config.yaml
model: "spectrogram diffusion model"
dataset: "chords played on synthesised instruments"
train_examples: 52083
n_mels: 64
hop_length: 160
input: "log_mel"
spec_augment: false
win_length: 400
conditioning: "none"
arch: "dit"
objective: "epsilon"
cond_dim: 256
norm: "rmsnorm"
hidden_act: "swiglu"
mlp_ratio: 3
head_dim: 48
fused_qkv: true
qk_norm: false
inner_norm: false
moe: "top_k"
num_experts: 16
moe_every: 2
expert_mlp_ratio: 1
experts_per_token: 2
shared_expert: false
patch_size: [8, 8]
layers: 14
width: 128
positions: "rope"
optimizer: "soap"
beta2: 0.95
learning_rate: 0.0021
beta1: 0.95
shampoo_beta: 0.95
eps: 1e-08
precondition_frequency: 25
max_precond_dim: 1536
one_sided: false
adamw_lr_other_params: 0.001
max_grad_norm: 0.5
magnitude_pruning: 0.5
max_steps: 4300
batch_size: 48
epochs: 4.0
lr_schedule: "linear"
final_lr_fraction: 0.1
warmup_steps: 430
weight_decay: 0.2
adamw_weight_decay_other_params: 0
Rows from block 10, named by matrix and row number. Rows with one number belong to one neuron. Each number is 500 + 50 x the weight over its row's rms, rounded and kept within 0 to 999. All counts start at 0. Numbers have three digits each. After the name is the row's rms in percent of the matrix's.
# gate: MLP gate (model.blocks.10.mlp.gate.weight, 384x128), inputs 0-127
# fc1: MLP up (model.blocks.10.mlp.fc1.weight, 384x128), inputs 0-127
# fc2: MLP down (model.blocks.10.mlp.fc2.weight, 128x384, transposed), outputs 0-127
gate.115 107:562445500387454585455490500500549500500500500417539440500500500577500500581506500500598500500500500465500456560571500500409496495448524500557416609500575414574579457500595478500500500571588500500500597500559557500483528500639500500431500570513500500500541445548573423538549500517443500500500500500500437500437500500416599379500500500555525433500500500414405472500551412500514422448460
fc1.115 096:500504500573500500500555500583500534500560500428500478441330570536500500548442463500500500500500546553481580500500542337500500611378500500473462603500500500501500516403595500472539500454500500500483500514500500500500573500605500500500613500500475410418500500500500474456500460500500500451500479500394500372500357500500500519500500432533500617568469435533564500500458432500484500563500
fc2.115 088:564500500584500500500500500463500500536500470500538511565436500500513500500579416611500500500569546500616500500500500500527444500442624573368484598561500442500454373437500500562536500499500478631500500500500500500500500500500519468389500584553443429500500500500453500500500500500500500500500530500657445500500500425500500576549500453500567517500611472397500500500592500378598455500500
gate.116 084:500450575427543500500342640500500610500500608500500497400500500500518572500500500500607561500559431519500564500443547549500500500500500570500500432500500500470500500500500500500500500398393500500500587419639479490500500433585594500500500575427500413434500521500623488500462410454500499596439504500500500500500500539569547500500500500500486430500565413500500457518500500500412500504500
fc1.116 089:500452423500584371468500500570500500500500552418500500395500462568380550500454500535559477592453409482591500500500500532603466406455572486577500500500500500482561624500500477500367461558500500500369507500392500612490542500500405500500500546500500500500500599500519500500500500507437500500512500500500525448602475404500422500544500500500502455550500500558556429586500500500457500500500
fc2.116 100:450552412500650470500464500413488558500503568500498411560488500602500552414500599508500581564504500481450608592577500500429426500434566500500500500500500400531551500450454500500590500556500452500575408520389500500500500569591500500500500500569415500558500500500418563500602470552500500531500500562500500500500500500500500500489543576447500500470500500500500500369466543524597500590500
gate.117 094:500500500407579440500500381500500500500500500567552529500475500500415500500483451500500500500500565383500459461380568500651500500571500500469500500500500532500500500430500594500433500500500500500567500500500512486448500570500500669500461500500500500500559500441500500607404560500500500500500427500573380470638419551559444500500495500476500500485500500500500500500500679513578500581485
fc1.117 094:380500500500500581500500500500500426500579359586500500488500442500445500500500540500530416474469595450571552500468490450566516557500477380500500574500500444500500500458500449413516500500494577500456564571500500431500544500500546500478500560500467500568500535500500500562500500574452497574598500500682567500416432500500500451500418463550500500500400500646435500500596535500524500559500
fc2.117 103:500437645368500412500500500448492500605500500609483500425430557573500617448500500500504572598500500449500500418500548500500435524459500519500448500500523500561394420500453500526500420443479500531500500475500531586465561476610549529500507545500500437461500481500416500500473479370500471500500578500406500407500500500566500500500580442500571500500500500462579554500500582500500500385500
gate.118 072:500547528500500500500439472491366545500500500500582500500576500346506500532500500500500500500479500548500500500500500500500561411512564618500500500459500418604612500500500500500549580542500540442484676500500500420500416500422500411500500406446548500500500500472500500492500453500616580500500427500389500500583500589500500574488500367500456500500500500500500500500526500408500500454602
fc1.118 098:577500500500500556463536394500529496404437370575554451551500583428568554500500500500500500430396642500500500515500614450500500500500518433570587576500397500432509500500443500606500575500500534548500500469413553533500467500500437600500500466500500500438541500500500500500500500587500573471500491500500529393500449525570396500527500475500534508500457581573457500566596429500459500548500
fc2.118 087:538583416410553500511456500395500415461639577500500508406558500400549500500500500500500500416421500539500441575500535500500563573500500479575560500500538500500524525383460500500571525444500551428500465500500514615500574500500572500500500500564500571534500500538450582500500500576548500500489500500500505500475392500394500500500478500517375380500445500500615500500500500561500415473421
gate.119 157:427518558443500359500469399500500500425500392500500563500466507615470485566549500400500444584559446510500500407548577500500583500530462500500484442547521433578500500500556593500500560494546529425500500448457541500565500500535500500500500500453451622457500527500500579454471500449585452466578500500536435553361393517577500488500500500500500500576500500560561564450500500525522563540571
fc1.119 138:500500500500500500500500500408488468421463432523500637500541500500457464500568500372500407599500505500500464420554500574500568538562438417602500500557538406593455437500500608500500486500547560500486500500450556500500500500500533463542471500446443577438500500531500635424452547500500455500583500558533387500353404543569500500577500583541500500500486500523502500432500500501528500529500
fc2.119 117:524476500427500354525500500586554526574485563571552500500443441500541473443458433500500562658500375500500500501500500458500400581458449462582500500500540560431448500461500381540500500540571489444471518500485500500513500500500500548500475441500500500500500519507410587500468477499626500500473500549416500500545500407457500500500500500462500500610459409470609578587547500442551500517585
gate.120 084:500580414500535421500440500500500457500500500500423500559447514500592500607431500500500591500414383457500500500500576592500500500500500500545477500500500560500538500500500559543500500500500384500502436500500500500500403500438581500425383500580500500500500441558500500535500500440451500500395443519500500542500500417574500595500577568500500421500559392500500469500412500500419352500615
fc1.120 102:500473500500500412500500500567448440500499500614457500498421588409500374561500608504562489433500500384500562460500500500399500500500416433500500536439500500500587559500590500555500500535500569500500500609500500500533584485500500454500620500520422500469576501569500502538500514383500500500561500562500500500528597500556500500495453545578426471444500500500665500500500509500500403500553
fc2.120 093:500500500500500500500500422500500596500531500447440500416500500500576380500579532500384500500451500545500535403500390382612445585494623483500413475500586500500415500500556436473500500500500436443562500500483500500570500500573531500524500500500500500500439500461500425500500444500500500569500432500500440545500519591500369435552526438500580500599500613480544491500500472500584410550500
gate.121 073:473446417500477500500418488522500468462575500500509500500583500377500500500500600500482500425500500500500539500446500577500500500500601500500573500500500500574412645500500500434500449500537434470500500500536500529603534500425500500500401597500500555500500554434500500580500564500500500628500500500500467500409613422581500500613471535453500419543591500600551500500500539383490598500500
fc1.121 128:467574500500512456500573628500500500577462500470495598500500500500488528559500500448579420543500497531554484442530500554525500458516500500451476476486500500416523472422439497500452500452500544408469426506451464541475475421557582422500575500487452500528381500500446500469472486500560500356456564500605500526500500500500551522546545577482492500390467420379500405599417526542404500560427
fc2.121 125:500519442590564471500500500500500446419500458526500569500419590549500452500500500475422427429531404500500439598558500500451444515500418538500544430444500478500500500416500500442500543589500483500344532416610655506500499500445469579500576500445500558500486429543500571579447500500575500540456500453500500500497445536469500500453500478547559500500586456530500539516500500570383500401462
gate.122 105:500500453389553500500499500594452555500500573500588500500549476461379500500500500500500500500537500586500429462468568500500500577500500494616491476451500500500546500421465493451500577559500500486456573458500398500631500500357540430500500480424421558577500500403461500500581405472500464437577500500500550561500500500500610500490546536500563500472579451500448446588562572548500462572526
fc1.122 085:500452502451500500500537500500500615332500482531441500500500500500500557426500430576500500463420437500441440500500500555533500500560617500500500500500467500449500599500500466652500500500597500553500520500500544500500500547592500500344500444564411540450500500500500500500500415500500530520402535500500372500554500563500500637500500500454500387500500500556500572420492500500500552500587
fc2.122 096:500500506500500500587400529500500500500500500500500570596500500500582434500500500500500500500437619551446500500592500500446505351617581500500500411500500500500500500500500599577527500467500500500432500551500471583376500500592500604500500448500500434500560522430581541435500500511500465584418420529560500500500500347500408408500500500500500500500595500500500567500500542400500554500500
gate.123 094:500500536500500475500500500500500641500500578500500487420561483500500466500424519500500500500500589528643518546441500460420372500372371549527500518624419533497500614500599579559500500514558559500553620553573500500545500500500561389500508500500500500475614520540532439500605500423500500447500500468500500500500500465500502483436428500500500543500500429500500500500437578444500500500500
fc1.123 086:500500500500388500500500554501500500453500500399500500516572564500628350500435531472500500479500453500500500352500605500500500500500453427500500500624563544500552500500406500500403431500535513500561534522500500430500501500609500500500547500573595406543546500610500544539500500500540500500500500500500604500594500500417500552500500406500500502500500500500618557600500500500452500487599
fc2.123 087:500500498500448500465529500500500500500500500500419356500500500500500500500500500444564500519500371590516397551500603452500500500420500610500500500500500500415500551500500468408561500500500500554500445500500578566500304500472500500639500500500500561500500476570500423500529430623500532500500449500500500406488500596500500500399471500500500542500386500428500436500457395500584507500500
gate.124 099:500406554490572466500500433500550552530472467632562500544563500562500531445500500456500500546500599500500465528527573459500586500500384543456500500565500476500436500437500553500569500392544433500568500438500500500453563500500500579500500543380500528500477551451500500544444461604435500500599550500500500500402429500500500445424428500591500447544401424500500592545400500608500500500468
fc1.124 089:563500500559500500397500470457500500500442457542567500525498564500500500535500606500440432562513500500585625367472500500453500477500564500500500500554500500500401565500471421500537500500500606500500500545500500602668484391500448500500500500473396481500438549600500524543500500500490500419500540517500462500452500500500500500500500500523538500500552500629574633500392464500500582596541
fc2.124 079:500500587500500434500500500500500500531421573581500500500480500546500420500555397570500513556500500500500500500383447500500500500500414500500620500451366500500597363500500492500500500500500634500468552500500500500500500434500500500500550483500598500495500500500500415500601508500461500388500500547426500500632500500610500428500552500500500500500439500500500500500500453500616344384500
gate.125 117:500445446500500454414482500423500500500536519346500470521500555446500500500500500500500500575550500554500500500500418500478574629500500489505513500500500497609500489500500500363500426531500500520500500500586500500500438500484612500500436545539423500466389500419500451500560577500500425469413500599482412455500432500613500500438589500612500482486548569500500500550404570500619444500478
fc1.125 140:487451500445412500457464500500584500500528500413500448500500650500619516447500500500500365613449500500561500480463494500438500564500567552495508500430451500500428535500449540449564529516500500500373500573500519508500500461466500501557500500500540500500500500370500446500582573500500544432404500574497529471463500390555500497441543484652622500500509500500500416582448481470500500500441
fc2.125 121:500516500500480419500500500534568500529453379360460500500500426500635500500500500422500500554500500500423427500500500500472410465500406500500561500500569493451422568500500500432500455500500500505500601500500500500500427500500504500553500466500523500500368513393493413500630425500583500500478516500690500500500452500546500503523500500516500541577500552500500432461571413500365500500465
gate.126 113:500500525500530552500366573461546520500500367500500562540500500500500500500445459500500433500465448500500539435415423535531500500460479500351361500552585472500490500454481500414549500563500529442500562500500412394472500500646484533575547413461500447500574455538464425547468500585457500500500500500447449538508567531521519414566474449462512500455439533500445456500409421500514500500577
fc1.126 074:532553534547500534568500561500500581500620500500560465500532478388588500500422462468449487476500500466500537500442500500500500500500424500500500500500500402500572500500432326432500500551500500411500694500485500416500500500500476500558500500500426413433571500500500500500512555500500500500597500571500536441500437570500500500587435343500582500500423500500485507561500448404500500500500
fc2.126 109:500552482500500540517523425500424525500500557500592500560489500529622567500624562500436500500500599500461512452500500500500550500480439500404405500500478439500500500500431500531445500500500426500500430500410507500427432573583544580575545449500502453595449374483500500500453432446546500493500429455450500500522516334500500500500578401435500500571562599500414500495442546500504500464500
gate.127 103:500408500500530486450438500500369500447500418506500551500565500573500424500500408500500480569583543484560500498500581563614500500500500549500500398424500555500529468557543551537500561500500500444500500532500500375537447500500435579500614472500577453500614437500473442500500540478500416500581531535539487575500500500512456588618584500468534598500460500519429529500444500500431415560464
fc1.127 073:357369500383500500500500329447567500500440500500385500500500490500500456500500449500449535506500500500500500500500487500500418500470454369500512549535500375500500500429571500500479441500500541433372500459500630500443582500559500500422435581564450500500500598387418500500489500500498472454500500500588419500413500500500448500500500500500525420500454500500500448500500500500500500500500
fc2.127 074:426556500471500500500473587468573553601500500500611500500500500522500500500500574464500429590529500465500611500500500500500500500470500500586500500416500371605410444500593459500500500480500445436575479500500512554500565500486443500500463538500500627500500500542461500414609480500500500500500433419410500431500500577500395582457500582418500488500417389500567500500590500430459500549534
gate.128 098:594500488500500500557500500366600500423456500500500500500500526500574553500469454500500500500529577500500556500500500500500500442451432552500447500500500411379467441500516500500500500453500500392460535425435459500552500500508391634645466500500476405574619500500500500547414567540500500555500455438500500500500562542558601500500500500450500500379463500437518553500587500544500466500620
fc1.128 072:500500354451500500475482500555500406492421591500500591500500500481500463500500500500500500574500500500500500547556500500500500538500629437460594500500453500500500598500476622576500500454500561622500534500602452500500424500500590366500581500500500571500354500500517500500500495500518500411553500500500385491500500559500500500508500601500500500500500500458591458424419500500576500500377
fc2.128 105:447583500500500538445500500500455469500472464452500407538500500373416360482500498460500500575580500500500500450558559503500321500534551500500500420500500500500500416482427500500500500562500441414500500415601500500500456432500336411432397421500459514500500500500500526544586519512484604540569539453401500449500580500500462500500489500543500500547500500487593545499500500467505500550500
gate.129 086:500566504602500500500565481470500500500500411500598500497500500500500376500500500434483504438554390500500440437500500500500628500500500500500500456532570563569456500500500500376500369414500436500500500478500500526500500603431430500500536500569539535521500500500500500500500475500368435403500544603500642500500448524452500500500500500618500500500608500500500435572500500500372484439534
fc1.129 108:500530500500564409500500500500371477500500451401599555500500425500500500500581500452500397444500494500556449500500500500620500500500601598535500429500500419649464500500547516500500500500580653500500490442441500572499500500637500393500564500480500500574505621500438543461517500500591500499500500402465500500404500577548516565500500500500500500576500500500464542500500500500534500535471
fc2.129 098:454471500500450500500531500500545500580500489422500430500500500537609500385500500500500500585534505500500500452559432500500340508477478547417520551405547500500471604500500500600500500494500384500500500500500500500500467500471452432500571577465482470500530500396600500500548556438602500408500500500500500500500478500499500606426521587367599407500444470500565437500389548500500500500440